python train.py --arch="resnet" --model="image classifier" --dataset="close-ups of made-up surfaces with and without defects" --train_examples=203450 --image_size=32 --crop_scale_min=1 --horizontal_flip=true --translate=0.06 --targets=["material"] --num_classes=9 --norm="batchnorm" --activation="prelu" --depths=[4, 8, 4] --kernel_size=3 --stem="single" --avg_pool_shortcut=true --dropout=0.1 --widths=[48, 64, 96] --mixing="cutmix" --label_smoothing=0.2 --loss="cross_entropy" --head_dropout=0.2 --init="torch_default" --residual_init="none" --optimizer="adamw" --lr=0.0044 --beta1=0.9 --beta2=0.999 --eps=1e-08 --steps=13000 --batch_size=64 --epochs=4.1 --lr_schedule="step" --warmup_steps=650 --weight_decay=0.1
Rows from block 2, named by matrix and row number. Rows with one number belong to one channel. Each number is 500 + 40 x the weight over its row's rms, rounded and kept within 0 to 999. All counts start at 0. Numbers have three digits each. After the name is the row's rms in percent of the matrix's.
# convs0: first 3x3 conv (model.blocks.2.convs.0.weight, 48x48x3x3), inputs 24-47, a 3x3 kernel for each
# convs1: second 3x3 conv (model.blocks.2.convs.1.weight, 48x48x3x3, transposed), outputs 24-47, a 3x3 kernel for each
convs0.6 083:486518520486518527494483512394398444374396492444483522458462468480481457482481458457429479458424485527517528427411445432427475489490508489497512496505514499506513523530528495481504442431511449449457457462468463466477446458471436452489469458476504507512500503510494499504465438462493470469534513487513510510504484490493483490552573504560496425507490467399422492399464522425479500571505479562480465546475467498487483474464478473492517479472466469466447468469448504500499500494492493489489366435496333434525403441488518520528521526529526525524503507497505478478473472479477459494435440516491498533482469494505524495519527493482470482485489497486489497
convs0.7 090:539533549529528545534537551482497481488489464483487474538535557540543561536550569481497477489499470504513493508524497519519490518518501598615608599612609598612606496500478461467464486493476494495495503509511508517523536522483531524494525516500504508512508513518518522525533522527514506509502495493540535513567567552572571550467465499495515526512519525526495512520486512513484513478471498489482490486483482537544537538533540536545542550554563542540548545549552586587586589597597583592595496480443501475437486474448557558553564566562564569565500496494501502499510514511516539521521530511510518501503500491494489494508510510503511525506513527509512527
convs0.8 092:505494504499485501519503520515518503496498480478490461524521537528522533529530546515528528518516506496518496501493488481469456465471460593610609590608607591609606490501462501510501512517513483490497494499501514517514536513473531524500537520500518523528518522529519524531508495511485462464465458450545534518564547539590569558426454464467470479501486480501475485489477488498472482488472507521484498525490496541546538541544553554557548518522545514511525514513523594596594594599598592594593501484455491494467506489459588594589592602595597607600478486477494493486513504507511537533515536529507523498509507517497490487484493488513520540507511531508508527
convs0.9 054:487485489489489491504496484501464443509471475492484505495491453494512487493516491521448450556513505523534549502462464512490498498502531481484488484491495478487490497550606473481498543472410455476469484474476493476473502465476498464468531486463403401399408414415420417420554461445579549541552575593491507523487490501490480481517560563581521486583508416489469457460450473464431461573501502624542526609551535487465470472466463489465461524498478538527503519516499489479469487481477490485478475414402483405384532458403506503507497499509501504512498517548494471481520488474454446447478473461510493485532502462543562543476546568505501488481487498469476492
convs0.10 077:498492504509489502499503493507555502542566490514471475528499512529513517521519524490536482476522474482444433482532496484512457488460434503504501498497500497500502471456508531548518512547519496505494467474479481478480527527508543544478497519506481475476475466464475464462473496447449456439464440418471484480473493492458476480465359415430493561457469472513522521537508522493483538480457450463489487469472447470484460486511507434459465478465492474461474508494459498497494498496490499496492498498469536522437439465482543542537540532532534531535496477490501531528486498506510537498535559487496470450493502490443401436464434433489488491488491489485490487
convs0.11 086:462453452465446428450423429527535528551549559527536545503508509486488487474480460569557532598610600564601595517515506518534544510524533520516518507506507506505508405425453435429403509497487476485472465462462441451445497477486523478481541515492421421422417409412429420426548520480550550543485498501475474483476473472476471471475465465567544526497520521467479495447449488448454465576530518584551539542534537477469456500497463474473468489476449491480458454479474491487479485485479484485482505479501524478502525509503549554557526527530506506512488487493516501494506518520481478466524514503503509511605606573528563567501537556507515521482492504492490495
convs0.12 122:456446505497453455521487449534539507535530493538558544504516489517533509516515491546529480498555507423498561496508489462488492452474507519511500512508498508505498376357415478348321553507411486485457481489478470481482454452465527478445545547474469461459474468468481478475552557518478558549421463532478481468497487468484485472503411397543514426505533523458460468493479464521533479549500486515523513464496547480463418470462443499463441459467439453477476454463478508511518508504514511499496484465473574503464576593504521538543513527537501508515432388388474427387469473445507502494518517484518536542548562525452536559440451542471455467477462489506494498
convs0.13 103:478503478447496504429441489508524541518531555548548547467461463486479449486493482497452494554489483620574517502474490521498496578551533522521531534535538537537536496574581357465562268341497474479479479475471476489496507569573475518567472479513477490502472485495467480492483424436532468428580542491491488493479469481456452473476470474458408433385378413517545581489525564472485521511443451541460458555521504543527534517521559484532545446437430473443416473465416529520518523521521511511517476565582439501570450449508544528517548540529542541538468492513462478508423442480479481495496495506529507494511478465545521455565571505492484481481491481471483483
convs0.14 124:521512512512509516506516519434447442467482436456417421534504517506498513497515508454469470469509488483449444478490490498515497497491485523517515512508510506507513468473507531547520508521540498503505467471480482470474463439458471464439451444458509518528505511521520525530447450442459472469465447441483489491485512500464463472451380410457548581475431437518505475536483482506467488434437456444468492448466495481461455493509494434450474477477507476463485493475494489495511494507513515515509462443457498477440440446469495497492489487486481481488496483504517546531492486505468489511528539514482472469472470460435397428488499462499508504485494504494506523
convs0.15 113:494483487500488492512501494476460457417438435407452460468491508487472497506467493551519500480485507447452501536526534486498535493505535496482485497483491501486495453447476520479454525495462471473485458468467471469453467429447482442439486505475509491482510495490512497492562558557524531560536515536474470480485481479472471477486476494522499481489440460376407449385408438425447451601555540592547542563497512530527537520514519515510506448470458456471465474471446463455456461454459461452452422356403452414395445498455503506517495501516502507512501482501520508489515510514537510495518513503494516530504519528452477526465455496501497496492488491493491495
convs0.16 103:491512489485523506488499513462458481412426504460503535457454464472482460480482451440421469418373446476462475466446473446435480490492507497503517505515523507515522521532511499503509473466538461462464466466467465470474492511510471502549491495531517518524514514520511512515506472499506465465533515481517518517505486487498487489502546486516449380499445420458478529430505549456521537538482445544449426537446418524515509506491506498509530504473475488463448478456436506503501505501498499497496424480498366464547425463511524528536525532537531536536489509492482466468485473479520504509463473525502513552444416460464473440465475428480470478480488490477489486
convs0.17 121:483508485481516499473477487448510551450534581449526561468471432479479435488478433494455513516485528536500516510493512507498522528509523510523545522531545528532540489514524445498530428472537487500489504506497499512514472532557473535563484524543467478487477488494471485493545476463539476447557492449488475478475458464456439447559495448535457453488420430428502556423512543431505517569420370572413371549422398535512535494488523455488521450397394443405386449423372521508505520508509510504509425560588422569589436544565525521519535531520538529516491486496503505512488485505474489528492522561500518552510479471520491455540521456520491480497496477478481460
convs0.18 096:522531503525528515502502528491489534460499554514543524493492486506495476515501513558564595522518577565578568480473516474479513528536517483493505494503508494499505571530494540525554486518558460474484482488480491503504515511516497517553519515523503501496502499491494491485510506510494471470523518483504501490496485499480490490508542428536388425441450496461477546474520547504502536532497440517454440491445426526499499486481528488509490501486482491474477487496498510505499505499496497496497438462483417502517460467468524530534531531527531526517537526500533517534516530540506481509466491536509511504481492524501498458526503483494488489492489487498497491
convs0.19 043:491500491510518510522522513496468448436418449507511517456466469462489476491499473466467487404433485437426442501473460461460474496494473483484484493498494506504499629687668606610570536504503513517503495479474518500496455486499447475514461481507457479492452468478442460468471457476444467480516498475475480481472468463489470465583628601522533491519506482535520500545558579562576591431456483468451458502472468569548541533525519507506512472503515508510516527500484482484494491495506499502502455500515448485541453480524486476482501494497531522523552572578509515505498488464491494498477480491473476496442451490439457478482470461512488490499488477506491472
convs0.20 101:467465482479467453484478459480507496514538485513493434503509507524520531521497513460535549445546541424461467466509515461512495459476440535536528527525516519517515411324337469441409540564522505491475494491509480468480496468467538528482535553499494485472500493478507497483464522533456520523437433435495500486505515504478499493485355299495481550469504575498476452539499431527475421476464483422452525392439521480495483478504497482512495450444498471462496496462464492488495486484487491493487515464440575539452523526460532541535535533520524515501458427404468480480477501504474497515516540529498503494487546561472491519497458474461452472470472487494494511
convs0.21 119:543546509528528502496493489439486512484545494521523448505479480507498507490489519459502525456535522488537482505537542503557522534559500560560549558549538540532529489419431475468499490513506515505497491492518499481486465471483495500477490504465486487479484483477484484478510513503494504491496497473516518495510519505502508494564426419525443568499496583540546515592554472584496432458402436410397467378421490489507504453503494438485476482457521502465528532486496504490484494483480487483481476488490524522444500492428547543519549533498534510483520490477515517538523528536428462516480521512495509483499518509491468465517470451459460466481481476498489490
convs0.22 080:514527512529528523515492507535489508544550586568575589463463451479484449493484465511478475532508522532508502501469462502505505527521507523526531533533531533527529572591577530492483480464516494494483501502495497508510505540559504524563513505546405420430413414422414416427424407397468454419494468420481486481473455455437431451525504481495454411389422428497507542505530560532532549497448441517459427489463427521498498500483483487483498466444453481436429461430413503501501506503501500497497523571618532561623551551605565565570576574571579573569492508511509484466469468477485452453486470486497489505537530519553553521570554510501498492494502483498508486
convs0.23 124:461463492467439486465430462517528470533552439528499430490474467503506502472483477547574514515602519529527516522551512521567502522511487542527520526512507511508511384378452453438433512509447503491456478487502440449451491450480521501434510523457491490489489484482497489484509531481485549516482474481460465460456480468448462454472359362436498562485533521494494475520474452483453456485473474448514534455504539472462430443483447449454448460446470485471489502460468487486497484486495494490489497454466545503395495506426555557547539534530517512516470440461486510505506518509465489461492512438482492426506552501489478511477454492451453484483480505497484530
convs0.24 075:551528502559520497519489480416488509495596571590609528505480488517490477497480459455501533505556570543567564477524543535592583577574535514509495517506492509499486485455427418393412423489530483484479501535531488515522441478455459479432453459430441453460442457468448465476464459465493479469504474471473449445457445454449462474507447425439408444461523556542603572624619544616570505463422447427394459441436500481491495499503512538561564513492489481447435475441462502495485509494481501490486462545521497554503495513482553543526554527500540507484494480466461455465464488516453497514484551557533582568487482492513504506517496496499506497532517492545524515
convs0.25 084:515523480500511480486476473576473480550484535544529565475476486486483486490478483596527495536499503515490507562508491519500511540528531491494494496501494495495495533573608537510527590525551494479472488485483480489499432486524432445512443438489471489499467455470461442458506498480477475473502489494486475477480447449478442442501461487475465423526545476591571581577568618583565624385357416412416400421446418536520507490467474491473500480518517476508526466483506487487490489489486486483482437489573408437571413434542506502503510504503516504503475510559504496503532512509559508513548491519525507536516520497482472458494473460486484491492496479510505484
convs0.26 045:511520499507538509507514515471457480472448485502493532456481482477503475487534475512472518492479496519472504491467489483454458519497506506514510518529517523530521622629548551550527527486504488495478481473452469478475490532535476514568483487544508513505505504500501497499463479479443442450488472457526511501509491495505480486534536483485481416447493377522537549546571604575578625435442461421435415424457423534512509504506506514479481473498512467505520469499509506510513513515511512509502478577607471568666469520633493491491499496496504499497511532528496493506486477466487498542486495527499498543476491475483468450488484459481483509483485502495510513
convs0.27 070:474509517499495502494459471489471512482536586518584560480507472517536488508490489556530548552556550525559539520498513523548559547569550492503500503507502502503496484514519470432454500449500457461471476505529470515539443481554452472535499469464418438452433443453443451460473445441520506444519508469509492490489454453473460469487489438447386326434492486480523602477550595493521519521459416519469432493502497500484484471478488490503530481496484481499451438456434491490488493493486490484481422476583399457562477470456536537536539540528540530514485499493486459453500497495477476507478491537513556566508508487544571505522530514493496508497513512516517508
convs0.28 065:482484466478500498508544537561534534521477480451412470491464469480478475497508479544524494508469466442425424546520490498469444441438451483484490487492494499516510525538621580622629588607585503480491509497468477467468514490501507508530502508571461461477476470476464457457515469472462429458443442448469471478481483477474461457462487529568616584510458421502509514451482519440497554480467470522486468535486466546551541571552534510501483498487508541532546572562532484485484485488493491496495431413435413432464408416500543536545548552567553570583483491517526555544502501498504473476490472476474438444510486499472462473458450443523512496512500486500506494
convs0.29 113:488490485444507519436494522525525559593514514499444535488461450508477456486498462537492516603524493563483522504481482556488487507464489470470470460463467458473471436482522457458498457485512521498493494506487503492491480515522506468507461493531505508527501503521509505513498436438539491485521452492511509524514523529498497533425404512478599489513491501528531525499503537417496547467423470522483472546497496461441449499499483452485504454469433456449440480435454497494504500500503511508508463499522500416511413466540523513511511506513497505518470483533471485489452484513514519553572512500520450494548508466509507487576517497492492495493491513493517537
convs0.30 075:472479484486502495494529513541560556566587583530545554478503481477512491474502480524528505562585567504528520473480476492499507460460472517524530517528533516528530502514522573584563533563550491512507495522517447462473497512501509539530507538543426425422413409406409404403515518489525544528488503493497500512513511506497500493511573546573618588465497476510526528491523524480526534515513445528529470506498455503504503578570559528534532488517480497536508500529525548558561546556560543554556502522498508544535504529552539552557530541547527536541520528521549566557498515510492493485518529529497504509542565549521561548473499503517516514505510518479486483
convs0.31 085:485523527492530542490509529501526532500537536530574571487488488523517501535528519457459475493470461573559528444438426474469440519517499504524532525547551540557555505531525453498499403428437449448451469476478466487501517563572499544567486512536410423435432435434435439433435421414490455419527500452544539532542539529535531528568545534566531520516506499459526534463527540456525551545463458554475464553481445490484495468461463505492487517494526523503508526513499531536536536541539529535534488562570475545563473524561594612606618644635626654643466474474458463462445447447485506524472485485493504505470456462549520482584567536492493505500511522503523537
convs0.32 120:461447480514472481496480484490487484487549495495545501435467460459469485485465480495526481438566510444545520466485469439519479461523480499493485498488481495482483500434446506460405474481414519520502498496502455480485516445502520528487486574495514513504514511503518512506497519471472546514467521511526539511519541520492514493596535469578504574525474544479469473526514482537521499491508433462497460426445463521522512482518506522528503458451463497482489531492480517514516523513511528523511491410468513518434459546455506527530508524523512518516514516485484504471474473466473491493490542518480544514524570532519511559536496561502491491497493490526509508
convs0.33 058:464495514477505518487508507420394398397380430412426475465471474476493478482502485478465441469472457465473453501488465478484495498505497477481486479485486485491489564556543535519497552521515480477480482485493507509513476482507477482512498491510401402406409415411419424415435436427423446434455457413504505501500485479505493500552584526587561460571554532455482549447504564472521551515509439531508440510496454468461458482473467474481482471472471472480486468467466483483485485486486486485481408413492402409496439424499540541545540546546544547544492495481493479458492484470485466463482468473482484494492481487496513508522521486499502503504505510503509512
convs0.34 116:458498509445492529477478509580511522547443518540491566462471470476511467487512482537455436557448438552539540494432428489434463502488521474477492482488504488498511528559613477475561496440483462457456486476479497486503495501527474442539511453493518509515522512516516508510526443438557509501550557569510517538514497521510499513480576571573527468546526480447420482404415505419422501569508494620543491627567508481495496473453475460473501481461424488460423485478445517521521519526526523525529530490549501435573574466536511513523507519535507524540503523546497470508513481469582539545559488507583527560531463457547559508522552561498482485492495503479487493
convs0.35 123:525497468501486487485508490470524460476523477525458447507494510518506507504522518519571521525540547604537478519547522536552516577547519497484485493477485494483494493469468454525503474494503484502509493478476488489464520520487471557473505483513516508502513502495511505502487535516522512525532533503479505490465491504471487478463454428418413584502505451524507487527491477502466496480483483475480527516496486505524506505523518519511497531517479537527482529518479508494498493491492501499499509495429448551420464415475526527519521517510509510514514510487491517538529512511472494457474508471493449419488496530544459465508527469440458472472480480458479487
convs0.36 128:437487495459467483479462488515490547550467525520484511492477475505481471493447473545482517574507501520513524500474501530481515509471492499511505506516510512523520511533577547514576564545547490467471466476463440437462535555573600511590589565550493493509492498512492494512514447467540488478485451479510483495503486508478488509521483511563576484488568530469484533489489539480486529545459493554499489547519511512490519503513520504535505460470495477478473480499464500508508506515512511513505495493548581430566554517519520521517518522521507513515501470515512500516488521506506495518542497501541488509550530497512574505525501544449471494479513520492512513
convs1.6 074:510494464522506451472512479614566483516485416452449466447577503417615467500576525510508516490487495514517503548554531543502495531534528495500514501474499502516540464471518408455513519518512595558493548536518519566542537478564550533518515503488484483469490479457513506473538573521557495465464441470506471559477519561531535558478440436454581535529564486596532481598515428579510450472488551533533566571509550545536472510496466485515485475454458511501531491527505516546531507528532486490489554463460566488406580512455506504502508501494504497494550560530486504472540550540477494448502523482477530497470480419445490454470480458519518480536531499510475483
convs1.7 067:525526542543545530531547527587591573557538521564542531538545533523564534551570548491498503483474477478484500500494490485470478474455475562576581554575584559569578490461474494473504527510531515493485489472470486470466580586580591563561609573551479486479481489488480486484465485478473457464444478503513513519515513515513528530496516502495552538508540517548550555559556536555529528466467485447462489448458483507515518487494506496505507528503495546514503542504483590605607581589610588593611548538562559541520554520522510512512514513513512515513488480466495493489522503521490504508488501500481471468487519511509513476468493476500512508502516506486499482
convs1.8 083:518520517523530529518521522548547540536527505529511500519518520498517500523528514472472471460456457459458457463467467459449454448445441562572562559562569561563566518490485508494494535524515480478478478477470487471471562546546575560552580580542489492489491494492492494490451438460444433435434434439531520520519523519518518522514487491514512521504513512525532523527525512528526518494465468503463472494476482504500497495499501497496494508495476526518499511511484601608613591595595588590595528534534525528527525521524508512513510513513510514513501472461490474471507489474514524514517520507495506490508519505497496484490482477487486488481484490482475485
convs1.9 070:475479493487486503486478500514466482460461490423447455465419510484466498525506530525521505502501511497499506487484502482476485470494483443442447464456449492476449517511494533500501477428473438580603497598608532558538519503518465499523482478528472474479472467476477468476521520520502528542470509546505464440474436415479427426458478492466432460490451443469460511491461509456442504489454399479452409466449439489496493499487495497477484572674636595682656587644581531522483497482473472486478455491488450481488436482485499490490498491488504498494538509486511490505479480522449395384513492448530504483535521491481451451504445457554528506550515526508501516
convs1.10 068:459486517480454501474487491499456504486517518494502514425487469478406489450487502446451467457484480508514519495479513496492511534520517477490469493490471482492480595613598479506562475475460479511560502494556519484525538560508445585546528448543481504505488518522483501509466486529497516501512522543511500472520517473495479487525526476585493483506477546557501589546544613531513621510440348535482400527491450459491474521533527501501513510620563542603591546585547510517482524516485528527524478471549469495524478508500493495502484496507492505510550559544493502508453445438503501495493501511472500530407457439437426452521531499513520525522506528540511514
convs1.11 081:546549465496518501496481497529513508512487482510457452477465476508466455451450455522529516530548538501525540525512514522520509507506523502492503483497492485498501398410402438456447437466456490499475481506496469493511539570546555550563538523530478492508463477494467467471501483490501494477511524525486484474513508489511499499494460416517513484462453484534498519500487496504451434516495472492494452457470450494485470488476477499494515505521448640647639654646649487522524485494490552518476516517510504533548468473508491487495495490499505499501434400408565558506506532510396431457383419455424429452502470493506503492491524522516514463495520498556564561
convs1.12 127:463491517477427472501467442489494469488496451511505439543482559530492509501487489566547507558570546521552574559535495563554522562579561508498486511551514476526524482534582470482510439453475494453495491483477513523450440555512517475518500521459510536543486519534491487500457420461537512491533554578503509502467517510487467475495468475489483466498449451479459467458453464455471455542551534507553546428484525497487467484501497503465477487498482513502499488511508519501474546533478542556530452498511494493510442496506484491497494495501506502502558553543454489532465420442547597608475567573380449478501455506538521465476523526511459463501501483505535549
convs1.13 108:511470386531500444489548487523536513554502472480473473446544502451540472468511511538575596484501522470467455523542531497506512471460472464469496473445496508498507506422401538502454586574550479479444536528484526545534525461497568503498510525487505478483535486447547516471539553550534497526489450474466462523528480525538513519506524490497505491488530517527521433541509460575523456430469548407407478461413464543522482517465480471433451545517525520491508493507509544577553506549569475486501564489470511480443522479414505483478511495482513503489421456459463451428520529493474503562523487468528493476510555540422456478371387433533550517542539534494532494
convs1.14 116:507560511466484515540479476477469515506562567564560548468501440558467538521477530453428451464474467523508502494432469465485498551522507486486489490500492562559518500569575488507529487512487434477511508541506507433526540510480427588477478439471473475466503514506483497495500448486499455463552614542533505508558555513512473548517524514591535456445382534505490503469479539498534539516479447569523472533532484411426431520555498487481454514528496473485491473466458500467477493467459528536510540515540519519549517572558498488491482491505498513510527506550573608555492484518446471454444490494499511528473525484462419477581565522544588506493495522547538505
convs1.15 094:447490494441454504500483504493474460482466463470468449544520508502488503524524515502491485517522501538543522495519526503489500515488500459470507477488468481509505421464489381437483380425468659635543609569552507531522470498482471466477448495446484497507494508520489504520492499509491450486479480493524543545492525513513525502536537556547563545560514500476477440478513489461505490548539533572550540542544554509505498465484515485484510564548495599573487568535480504492496542519494527536509437470456479480481500507478486484485477476481480482493561522485496480493471448494379419451434447464406454475479472505501456510518508524492469503495473530482494534
convs1.16 074:530493450516551485422508511625588530502469456455460510491565508478611511536547556517516512525498477507512498547530514520471483514520515486466502489461498501491512497487503469495525544562537586536499525530523511560533527498539561532536509512443483465458487477458501499482557541526539477482464457465473441521488490543545525540460452481474584563565572533587558507618541478565504480416411468465453485523468500532510488509503484505511488509440426561500497534514482483528539449487515478461463529497473571500456550502458523517504521509498514504500503490497492491473564603559512497457511526501500496489467452426497475429503478459525520474516536465494484466
convs1.17 121:526492466509497464498498473581611517559542474479463460460507529448489535466515536521528511491498480478476478533514515516485490523471503486439487501421471541483504514481472521481480541501510521530483534511496509481506536469496557502477521499458509499466525509462520513468517489517521461504514505511477411493503432529491466530494497524451506536434511525569569459604559446621530411430414503437413502460423505537479455497451426443445461555520510552503520553520535528540522493523511477487470524461371502463347545463366501503487513508484514506484417486490494461479502508519512506443536463401511440414502496470442436439445423447512550517500536519483528489
convs1.18 109:496485468490529519460499495535576566568521504486455464537474560381504529475518515480508506507478456515488475474512490509463457499471489484481500511509493486487492539487480456450490452448501579556534548492540507544518532518513576541550513547534472468447476480455479493469513575570557541521527458500528481508505477554500537528561466452457498566510628556519548536576576546566540516499468479533517493557504500500523509517496461467484473522489443550494462562512490506522552496525524511512498490503473556563439577554474498510507505512499507502494507526460505460445519537526496509468564569498555541529500512482512538498585532496508511492528548478514501472
convs1.19 060:523527484502508488483502490453449419460458458468486482462495489468461461460458453490497480487499501504514521492487488495501491490485483471468475501509498533539538484490467434458431431437428478492532543589585547566556492502490488508498442440473473470475488496496510514520478487475494483491484485503530534520529527487514521525459450472467492441469495509513466399527504438479500478558553499524455409505475459468484482486487491496490493561545563679661688555602629475511520465491495511492489497447440521485481519488471500501499484488491492492495456423444480437433485489466470528604380467512398411465474469472489483478515524512516511492480502502474498514
convs1.20 111:477487525444443522465434484438480526484535559523512444524431550512489575446529538492510491526534487561564542534515515542532503574547533458496470530549498500549487573579578498484488448422449424496532512478525486488490453524457450500504491475482512528520499527523479498493425472499485521519548575588543502462524485485452459475533495478490422454467481500428468529464505571477503545567503407551524435514486445503534458550537490537481450491511445500511497519544516497502488513500458538537482408472492448517501470506475474494506480511512503517509579566557496514542456447499547531482548569520482512455473513498538511460577586488519460429513437441521507443
convs1.21 119:462469518489469507505473488475543598521578557525532463558457554521461572457516530480518502481524476516518489468493507490511449513484484513509467541526433499492449582554535545500498523460474437555568522504558528507545471542471494534511529515488507531500503533502481504481459500496470529490515528514523447416523445457448433478539495450494422503455502548399480570461537585513551560540479384557509403544477425537579475563552462516481405491556507489541520527554519526515505509513502502532472430501522432539498502565473473498505479518510503522501488534491475510522470454485554539488588560513538515446515544474537535439533528443525526495494489487510511466
convs1.22 071:478511460511541481493519501589570548577508417457389372471415446472428480484434482518523518523501484514480458472479490467465473465451437453453466465445476468480492527436406485456441505539527511494441503483458483510508531488484502498484543508460507506501500495492504505501472517536500484488498456444477465487495472484503484479478470467447482469443479483503500456534509424473455400469474488502483482526523503525514509493492497493482483661607536662581544654568525493506506466487485480471463500422437518439409484440408486495498486494497489492498474411445468437419502491470515455432500413432479439458467467523470428483484437442516554549517566557504529514
convs1.23 117:473493495525437528503470487390412459421494498526532482512472504570430569491504511477487497487538507533530542521489560512531506569524525466470455471541475478532466518556571484483494455436401462518539534527550580526557469546478420552514557447539499527537491523535488512518456471506498535520575628579522518492540523478488471513537540512576471452450474542504491499492543560489544562570535507542534511511499465447532485543590519545507481511545478508525493529531496510496493504493501534545502461472504481519541489538523473479495471496513493511510511521536483493498502445459496547588467533583455508533471499514536510520535579505536535489535495489570539478
convs1.24 084:487481504498500493483502493548566556529556533548552502532518461510480458466486497517519518528538524549541527526508502512498484533513517451429441465460461472471477437491521437470497462458471540551497485478478477506542529551516533488544513496527516510504506502496494492488532525520494507495493500494492509514489519517537539541498478474503527487518469463515491470507480480477483513481480461552519454570510477507499487495512525490502520558678595633705627620656578489492495498515517487503506520475465506473453497475472486497507489506505503508506509515490505500500525520480460436395441441429463463508430421447476462479475507542494493520546544569515539556
convs1.25 094:539554537535544536531554542582548536569538536530507536513472500497449479506465500525524522516518511515513517513494493487480483488478484487479493491494494500508513468476483468460473512501476489475464480490486492517519545527553536528536545540535494493494495496493503505500459463465453467481463461491500503513504479488486457473463475448481475445464453452643624579643624596616605603426453457419449454420436432491494504488502523481492509592534482633575556606552556482495492484485479492483474574525518589547540582554538504504507501502505502502504488467493503444460523469466414472557370405515381392481432412448452423422484504463497503514488511523486506515
convs1.26 053:508553538500546552467490512518509504459431425401398452524466516519476509519492524546539517533518492538514503504495468514489458527499469484488493491500487506509499420412433429456488439436479485482448466486481450495484498532526515548523499474506499492483509508494508509492469451465451453424480477445515494499516499492510488501466488445467516535448500575550565569523527520459447490529547562524553564530567582475487495478477494462484490623559470671601490606574495480503508488484483506481471515498500512507475463470469496500502498502504499504505494417417529482465521516547355427507355404504408368458487476497506539516553564534480489494482492484503508500
convs1.27 065:504487463526501465510529479565567528567537497535501490533460510459448512504469477509518516511511512526504515518505495488475487499492509462453478479479490492495497458469519433442481488508494558530503504489517502497524510498507462502494510515491501505508488486496494499501512547519481517493492476507520499513499496511530520518533485428502479435441499424524486445543515436516515460496480449537485438569489471495515503509533517502510494706658552719644637618536535500496511499520512513529516475459495499451496524498499496498497502501498505503502558539531487470481505477488385436397375444467468506545431463492421497541524537545513523498551563528531538490
convs1.28 084:523490460492494472484512491473460483469498557483526538421472441443436449508452474475480495500514517510534520483475498487490490523538527487494489514525515542557529475487479446464462422395424546572595588595577535495503512491518478475498445463503473479490495507516502514531483488503476491506443456464518525519497508494526529541469511460506528493507479483501423404477429455466493532499486444531497452530514502509501521494511525511537517626671701633679689456513491506540523506515511539525549493453493512472490472491518505500495497491496503500504487472497479477465480474460400441447407445472452474505440433438484481468542550527508502511500526523485525514
convs1.29 118:525517520507512480496555515436399456425463537527549591446521457470574437517497504465455477475458513542532522494513500474510552546605563484458465483469493491489493511503536520465473472488481476452523471563538530540503528477533598430587506521477497474487519493511516490513538470474523497518593575610492503542473544522540483482434509531456565456490412383554477466488469523508500565509477493520470509480469480438455503475550550518542496497493518517495485500516494519495486487473469521505524539468471556444496495463546514485482502474492501491509512493518515524504497495465477487535505446497529491528469500520512483466524539572492573566517507517544564539
convs1.30 084:513479471463464462478467451448457470430453483438473493499448513491418474504461487455447436462460457473468480473476482457457466477488485549539550540522537564546553463450452412389405409364377521597587576620600544576540525528542485515516477495530507502506509505515513517523526493469486466450471479504473444432420418412447440460469462489480483482483471459464455479429447496435474507505468456491466455497464483483489487484481498479495520526573539596653628493551539559581576548558562548564556489515545470512541447479515521508507518502498524508505490475457481466455464459464445408440416402447472463495504519509486489506477510520532538499529537525513536537
convs1.31 072:493513496513515495531517490597570519538497474472465483501494503498526530519509542483489495456447461445431438471474471446442456411414433485474500507487494514498508473444441545530497582605570493485480483488497458479481530538548558544539597552527489485481487480474497495486445457447450446440464435436443440462458461455481470460485489476472500485507508508566542519562533502506487492456469540455459535520489529506507501487498506502508508560530571559522583534499545503512511505514515511504512517505528539511496506480492495496489500500491501501495490483487465469483493473485497475458466432417498472435476480565418425482443416459506530502481514498472477476
convs1.32 144:463517550433454550481425481473541529485491476461479439604427585561434601475511502507526505516550486522545552559521522554537457588513544491490476530519460487544515542540573511517518482496486488570514626484535514491531436568447443553481529471514493527513478523518465504502446525509508535477514524525557501477537515520470508536500445463498445545509528548451535533469527534470503525510462458537502476504502461501547478511531502480484528456490443485505476486506468535479506559526477571600520400543536423546521466527517489527531497536525520530516523536532503535556474470525511514502513483510467468470489479486510465495507530481529469481517456485532516479
convs1.33 045:498498463510488466498494481547491470515463463431468492415451467465479458515505482508503505501495498489491510510516503490499489460478494469465471482479486487492492476420406491444450540470428466476533518546547517525496509471463476472492486471507484492484479486489480481489505537493492473465462476494492504524512502507484500528410450511455510502466507498502439418522456404476445421449476546448473525465466535501507484501494462503492473474569557539599601501562530472501502489493473478470462437408402470417416434391413513511511509507503508507503473445448473450468507474473501439432462441419516444433433452451417416411432417451515526496482486456466469462
convs1.34 102:476421436486463411430497459491431384382400413410465510489511480485557422505525442502500499473459517505493524525533521528502533523557564467486475477478503502490499469451493482460469534477470519496488460515525474561535492474568528465552554520519490475500499474497520496509541504494480470490486451505474510539482513524543557533439451460520537480536523450523437431503421419471438452439508545460491535478454506467474519475479545500545546462511519446530513427531489548523500523527524511515533473446498508435510508458516513494490507481480504483489471490482508448451569540454443432507419398468453448493446462434416484485408439523494483506526538541502511520
convs1.35 142:503522463460536552431459528435478512498539537519521530493582483536434537550459572475484534510510508521535491478473560500527527534517503475465511490477485532499438528513446484490490502479476496548549482531520527501578568431513430604416479512551482475474504513499489522515526528549525526549558560479514520479559495440513537497573548512564478471433492567452485512448515544467516531537491459560483454576524444415475532507533464474496459481520497471506483509514479516518550519499528533516505510481529435553545473549526490486488473496502479505504509484486532496445499561540501509503537544550582562600504542488495513591558502475496500503504518504537465479
convs1.36 139:473453510502490444519534441504455475487476484521504498488481526407617402430584486478472456470449493461440473469510447475492496482520526463481458462506501490489526550507549554504484523493485551477488453529532446590465445458539584350594500530429466466492478461493488453473501468434475512502568506576481517518483491569543481491507555565504548515511513491558495506501490521539500513493471494480483482462411492474489493479465528502478471530531519518506505461512517529504494522520470543533506507455527560460535518485503510493498518491498525502505509536514472506574507488487490456525470477481494507470470415452422500390430446541526503502489487464485521482